From a checkpoint of a small sound classifier: held-out accuracy 99%, trained on struck, bounced, scraped and rolled objects made by modal synthesis.
Rows from block 7 of a small sound classifier, named by matrix and row number. Rows with one number belong to one channel. Each number is 128 + 24 x the weight over its row's rms, rounded and kept within 0 to 255. All counts start at 0. Numbers have three digits each. After the name is the row's rms in percent of the matrix's.
Before each channel's rows are labels from the 100 clips, of 14976, where the channel reaches its highest value: "strongest on" is what is common among them. Only what is clearly more common there than usual is listed. The data: struck, bounced, scraped and rolled objects made by modal synthesis. In brackets: how many of the 100.
# convs0: first width-5 conv (model.blocks.7.convs.0.weight, 128x128x5, each kernel summed), inputs 0-63
# convs1: second width-5 conv (model.blocks.7.convs.1.weight, 128x128x5, transposed, each kernel summed), outputs 0-63

strongest on: small (99); one hit (97)
convs0.49 100:080164131128166128126123143143123144115124149092139136152150105131161117081127149087138157137168113192115149110180110149133144113094178121182137154135155143111165118142162180132161110094133160
convs1.49 102:127151133121138137136117107149145141119124122121070129142117127130148120115099095105150136156140070105067157121148087134099110072080060118139125123141096147150135122140131104116115097096106117

strongest on: small (100); membrane (49); glass-like damping (40)
convs0.7 089:162156136126145152137109129094109151172173153140129147127152048117133119112131154169149152127128117126106128152120134134108129153154108146143118140120087125110130122142148132157150158111114147
convs1.7 130:087111144131107111146181107120106112110114107109135170131129131092149119184112132126091162101144074076065144120168101078084187097093107166132158132132156148111134141129132116137152129109137140

strongest on: large (98); one hit (63)
convs0.51 096:147050119112055128102122101132126165119116127127093144116145154129098128145135135137185103122063155149142108133155121113132106133146141166055128124134117117116093106102102081130110151136099166
convs1.51 097:124120134129118118162155126146158131158158135136123141143108131120127130128124111103123106147132134143112133115159121126132142093134162164130151101115151108102109099094105087108124125108146126

strongest on: large (99); action: scraping (42); plastic-like damping (41)
convs0.58 084:103128124114140137149128127136131171128146161109049169143148110161134134113161161123160170103138131176130150117134117123103141098119165148171125108112117118093147095097159177119158119114113156
convs1.58 087:095119148099112111137160106121104128118121123130115153160181115116161143146145164144089194202128097116101194129140116138121169118110097140163160108100150113110116126122119120093096106112146165

strongest on: medium (83); rubber-like damping (78); action: one hit (61)
convs0.92 100:145128136139133137159169137123154123139141137139111152143156162162125152156152156112165139105138159153143134146133133145138146133121140118159146103154146146128130125098103163128144081157129153
convs1.92 100:120134128098141109135156115143133145124139136122109144149140135103135132138151116154106149176141166144153153118107128151153128126163124138151142120112178130135105117133122108113101132140166136

strongest on: one hit (100); medium (100)
convs0.93 094:089107111129099130073112112147085166121096129131135148104154098139160103091157130112136095114110089164096134099167118104125096113125147180065108112154138149143103159139157080150115152129168107
convs1.93 114:107127133133123113154139150136154128162155145154122111134104121139118136113109123108141117134118100143096166108153107097102161090100164141143154130123184112117119113108135137113122119104152100

strongest on: medium (100); one hit (84)
convs0.94 091:112116125100124130088103111135083167131105137124151150146145101134173122104167151112122102115123088145095157107184094136125120131124159176117140115133101125115100139131132087149109144143136077
convs1.94 121:093120134136112118154156137126156109157151128146126116132113123130102137116119128112142109111122091148087160091148098080097156080098166151134155114124181122095109131114136138124108131100148112

strongest on: large (99); one hit (74)
convs0.57 089:115091099120125116120110142156124160086068122088096163129135128157165145120153162152132156146126131130127107123123132137147136097105126169136112097114098097096101110112128135132093147079113102
convs1.57 099:134144126131128114149133116136142136142141131135111147152133137110122146141146127137126146153138129130127169127138110127138142131136150117117163118098175093106123111106121127128097139130170127

strongest on: one hit (99); medium (99)
convs0.9 101:140108131138111194098121105176128178167147183171139096116134095143160113101155098121119163119136141141172166131112132131135088150142140109123115107154118132121099111116102144132122146130134140
convs1.9 092:143121103097129134095103102135095126089093106102123108104151116119136094094118117131144129119112122144127103133128121120126092150110124109130124136113131114091131112145136155151114140173141135

strongest on: medium (82)
convs0.75 083:102120140125093093125123120150126176071050130110110075094093151110143124168176103120086114126110129148119144101150126109122129096114162168094140111148132146113081137129142105129123145161118114
convs1.75 107:143131143134132146142151153119136127136127129130118111134104118121134131111113102111128114141101134136111144109135122115125149086138132149117158119139157129136130132118125108103136109097122113

strongest on: medium (100); one hit (67)
convs0.106 102:137122110120133113140156136160165163094072110138122178131156155156152158162167181134146166142136157124150089131093140124170124109117119152152118115126081107108095108076088166155099160144099154
convs1.106 098:110127116110127097149159124142144135143151129134131121158129125089129157121120132140106153146114150142140127141138124138135135130135134123138147126105180110131099119108120124124110132130166131

strongest on: small (98); one hit (62)
convs0.4 078:120107116112109149119131111162144175142126129151143064119135138128144140154190097123099148119133158125174160141085127129149086133113126112119094129163100117097089113105123140142148156158121139
convs1.4 078:143117108106124140088116133113096115119112120117109113098120095129156084080104111123158110130091122141115084129126125123118114137123141140134128145129133143112112108146157165156130137165147125

strongest on: one hit (100); rubber-like damping (76)
convs0.76 108:138118140126113135126113155166104171134132192126106121143141159125141133138125133146105121140109121128121128129107154141125122138143154066114122100118129125148125155144117130131097140172151151
convs1.76 086:112127083117133122121116100119118133126122123124094135166122123115163142123105112140121118169131126103120090117106101131138083115128110115102066131124168127129154112114128138119121129113174098

strongest on: large (83); one hit (43)
convs0.31 101:137117164133122100114140144127107147124130161106157155127130132093121156168109145120137097126119131138116082112172130133130145090130161157141165122096073074105106107092090155128120142139080134
convs1.31 067:117143125086120127129130118129130121110119112107116112153153115101140137137103140148086153162100113121102131083092116113138127082118112109126142124133203140124140100125122133125125129102180157

strongest on: large (100)
convs0.59 119:145135143131139134153160136134141132143163143136104141143150169146118147166132159106143117109127161161146122139139129142141136134139157115154152110125140128120115118108088163118133087164120159
convs1.59 112:123133137111131103139144117139133138136143136135107137174154125122127154116137140141126146192112146141142154129113127142125141137138135144141141124132163144141105115132122119119122143144150165

strongest on: medium (97); one hit (96)
convs0.67 140:135122149130121137136125147162104148127141183128120118136150144120133130141118139133137115134118118113117130115116145133119123120141133092127116080114150141149119133145127131126097132166184156
convs1.67 114:157117110110112107135132112130127120124122110133126143145122130132141146127118147125111121145119114103137091131114113125174099142094125119102124143127150122113138130117136140139115139118148116

strongest on: large (100)
convs0.56 105:134078128113087107109130128127130148097099128113126140114127149125155133163127127138162089119095156159141084129142134111141109113135175153059149143114063092080087104087123085142139160122074135
convs1.56 095:111142130113121105171167120153149133150161128131122140160112130109107144127128137122118135149118127130094143110150111123111164081147126165124149096109175098113104106109116104117118124103161119

strongest on: medium (100); one hit (65)
convs0.74 092:162080135131068157119127118162131173145122155159133101100098131145130115114150098100116132097093130151141155109148109111108113139121162129085135072151133146158083112118106098124113134131156100
convs1.74 105:135138136114141120136125135133135141130127140131112124121133133140122114137147115128138129141139138140131156115133125130136140116141133134135147142121148125126143110135140148146129140147117130

strongest on: large (99); one hit (60)
convs0.23 105:150111153127129103134162148138128144120123154119125154125135167116107171178109172115135097121122150140127076117171137142141159114132161143140166134113094095105111113088074154126114144148088121
convs1.23 077:124139137087125096115121101127127123117129122117122124169154129102135150144107145150086151171119144132140112132088120134139125110136123120127142132139204153131110097119129132136135142125165156

strongest on: one hit (76); rubber-like damping (55)
convs0.18 095:149131156118103121113127118130104152143146173128148171144138149096144157138140126123117105094127136206119142124230126140106158144137182168120187105143125169166102149168137124117111122124150125
convs1.18 108:122123152094125115119124106118135117129138129132134129120132122141138136145106124117122129122131115140122137091110098131123103129123145124143134134131184129102119144153125134120104121136151125

strongest on: medium (84)
convs0.72 101:130118145112089094120132108131125171098092144112104082102082162109137125178166106118087108128113143168130141103160115110114134114131175170076154115147134145135090125131123093126139146157121089
convs1.72 124:135130153136132145140141148118140127133135132133118116130115118125125119115121098111135122138108134142115146103135113117121142090136131145127147118144155137142137128124124111112142115107112118

strongest on: one hit (75); large (73)
convs0.62 108:141065131122046149105131128126105170131107153140117126108102138126111116139130096133145091111064129137127124121146126110112098131138152136032137115124089096117072111116125067144136158147099130
convs1.62 087:116125147132131123135134130117124128124123129122112143132123133118113115120148120114138109145141126144112120116140116128129153094131144151137147128134180112109133097120127125132132129123138107

strongest on: one hit (100); large (99)
convs0.35 132:179127123130125121143138144116132118129105126138079134126113154120148138138167115160131127158139119129124145141104146160115138160151121142102136129132131153135148182197142111114088105173180106
convs1.35 106:100098124128085118132150122114119096122130091095100157174106132093131143148103109120106145178149115132114112132116136125151123103118148148124118142124180133115110118118139125133117150107160091

strongest on: large (96); one hit (91)
convs0.124 077:133093111106119132093117105120115147106095151127092108129155139113153139147145132147115133135118125138114096107099148125104078105140157109131088146162084120112121167144117152104136103193115160
convs1.124 076:101129109137120111110110114122125133131130127128104114146120099119165125093117112105133114156121119064129100123144092111112118119150092132081094113121151108156145119113114120108101112122151095

strongest on: one hit (90); rubber-like damping (77)
convs0.0 097:078150109132141116116122116111047163084108137073104124136164076136131101112099146130137138137127060133052130109135128122088111111114151112145126131103130097100136096105133147119135138116100157
convs1.0 106:146119125152118131125158117137130119114115117117145182132122183142163155182096136104097151117185108145117168116146111079100128134104155127082147123141151141145108140136136130128139139112136132

strongest on: one hit (56); rubber-like damping (52)
convs0.38 077:126117132123147135106098084139126138164152138142166129132122160112174126133087112077088135113143128162146135132124093134172086121137125146154108134136074092109110114104124153134139128096069150
convs1.38 100:134150127099153115142128117157148157129135130125143118136142128135129144128134125118143126110132115169108122101153090116113138106101177128131167102123134129124121118133124128127093126124155143

strongest on: medium (100); one hit (90)
convs0.120 092:121140153124117154096102135161083166116118180120135099124136149128146111110120136116113117105122085126084136076164115118102118089133148145137112091096117100104090127124137133124116138154154145
convs1.120 102:131141115119145142140157120139146139143151137134092091109121114130127106096132099118158112126117093136079187091130088094104152098107134135174125154136183129118152129129137155133131148113137121

strongest on: medium (100); one hit (69)
convs0.100 086:155142123129148123150169148151159143115109116158152180130164149164149171154163190115154160131138149122145088135127134123173141112124120148137138090110089111117099116094090159148104157150113152
convs1.100 100:115126124113129105146148115136138133131141133123139134149135135092137156142126141129099152136118157151138122136134124140146131129158135123149133130113170126131101117113139145145099154122172144

strongest on: medium (96); reverberation (54); text has "room" (54); text has "reverberant" (54)
convs0.45 150:110154134113137128132127107143137157121107144111148133115137095133143100075138123081127140082130111155106137106149086103115121092067146149135133140133124116101110116098126142138164141066092141
convs1.45 130:090130147126120108170146117127176119174169138156129116132133120128111135117107137116140120111108079145078150074146079074080159066090143177139151119145189148121117137120129119126122123103135121

strongest on: rubber-like damping (85); one hit (80)
convs0.1 068:128135112124126136139143129078138123124140134132058127155149097116111138117165175124182158105111133147102119159177129123130174143134141159135148165121154135116118104128161097111168103120129128
convs1.1 107:130136140120126135122151109122103119092083105103131180124110191101143104222119066118084159128166126125123139121147115096106121151165159127107149127142161146135119134123139134130124120118142098

strongest on: small (82); reverberation (61); text has "room" (61); text has "reverberant" (61)
convs0.77 086:143157137107113098130134119118128175097097142114103094119107172090125136181159122118133117114122151163135100115143122120105122109120181166100132151143116124120102105112133112136163141163106132
convs1.77 109:125122152125127143136147157129139131133133125126114113125107117110117120121122098120134131136109136133111137106135110120121149087150123144125154117141170144153128122128130113112137115110130099

strongest on: one hit (100); small (100)
convs0.81 064:169146120125166104125126146129116145124147115122133193136133145143134158163123164132135140124146135172124113128171112129168135106125157171156145149111095112119156095126149168109133118114125151
convs1.81 071:139125155123130124122150102125125131129125131125135166168146143100189169170118119119094136150142131156102143124137095130135145112104139153161164104110168127128118128139140120139101132109163162

strongest on: small (94); one hit (89)
convs0.39 079:126112121124135101127134124171155139085087119096078154115150119130147150129173155126159173153144136139126129126103148125149134099102121138142115147148099109109102111094087165143154142121095137
convs1.39 074:130132152117121141112141117113105118105107120106113134159117134107153139145114101142100147152149153116143148117161108138133147121160141125119172121130177142118144098101136123117084130132167097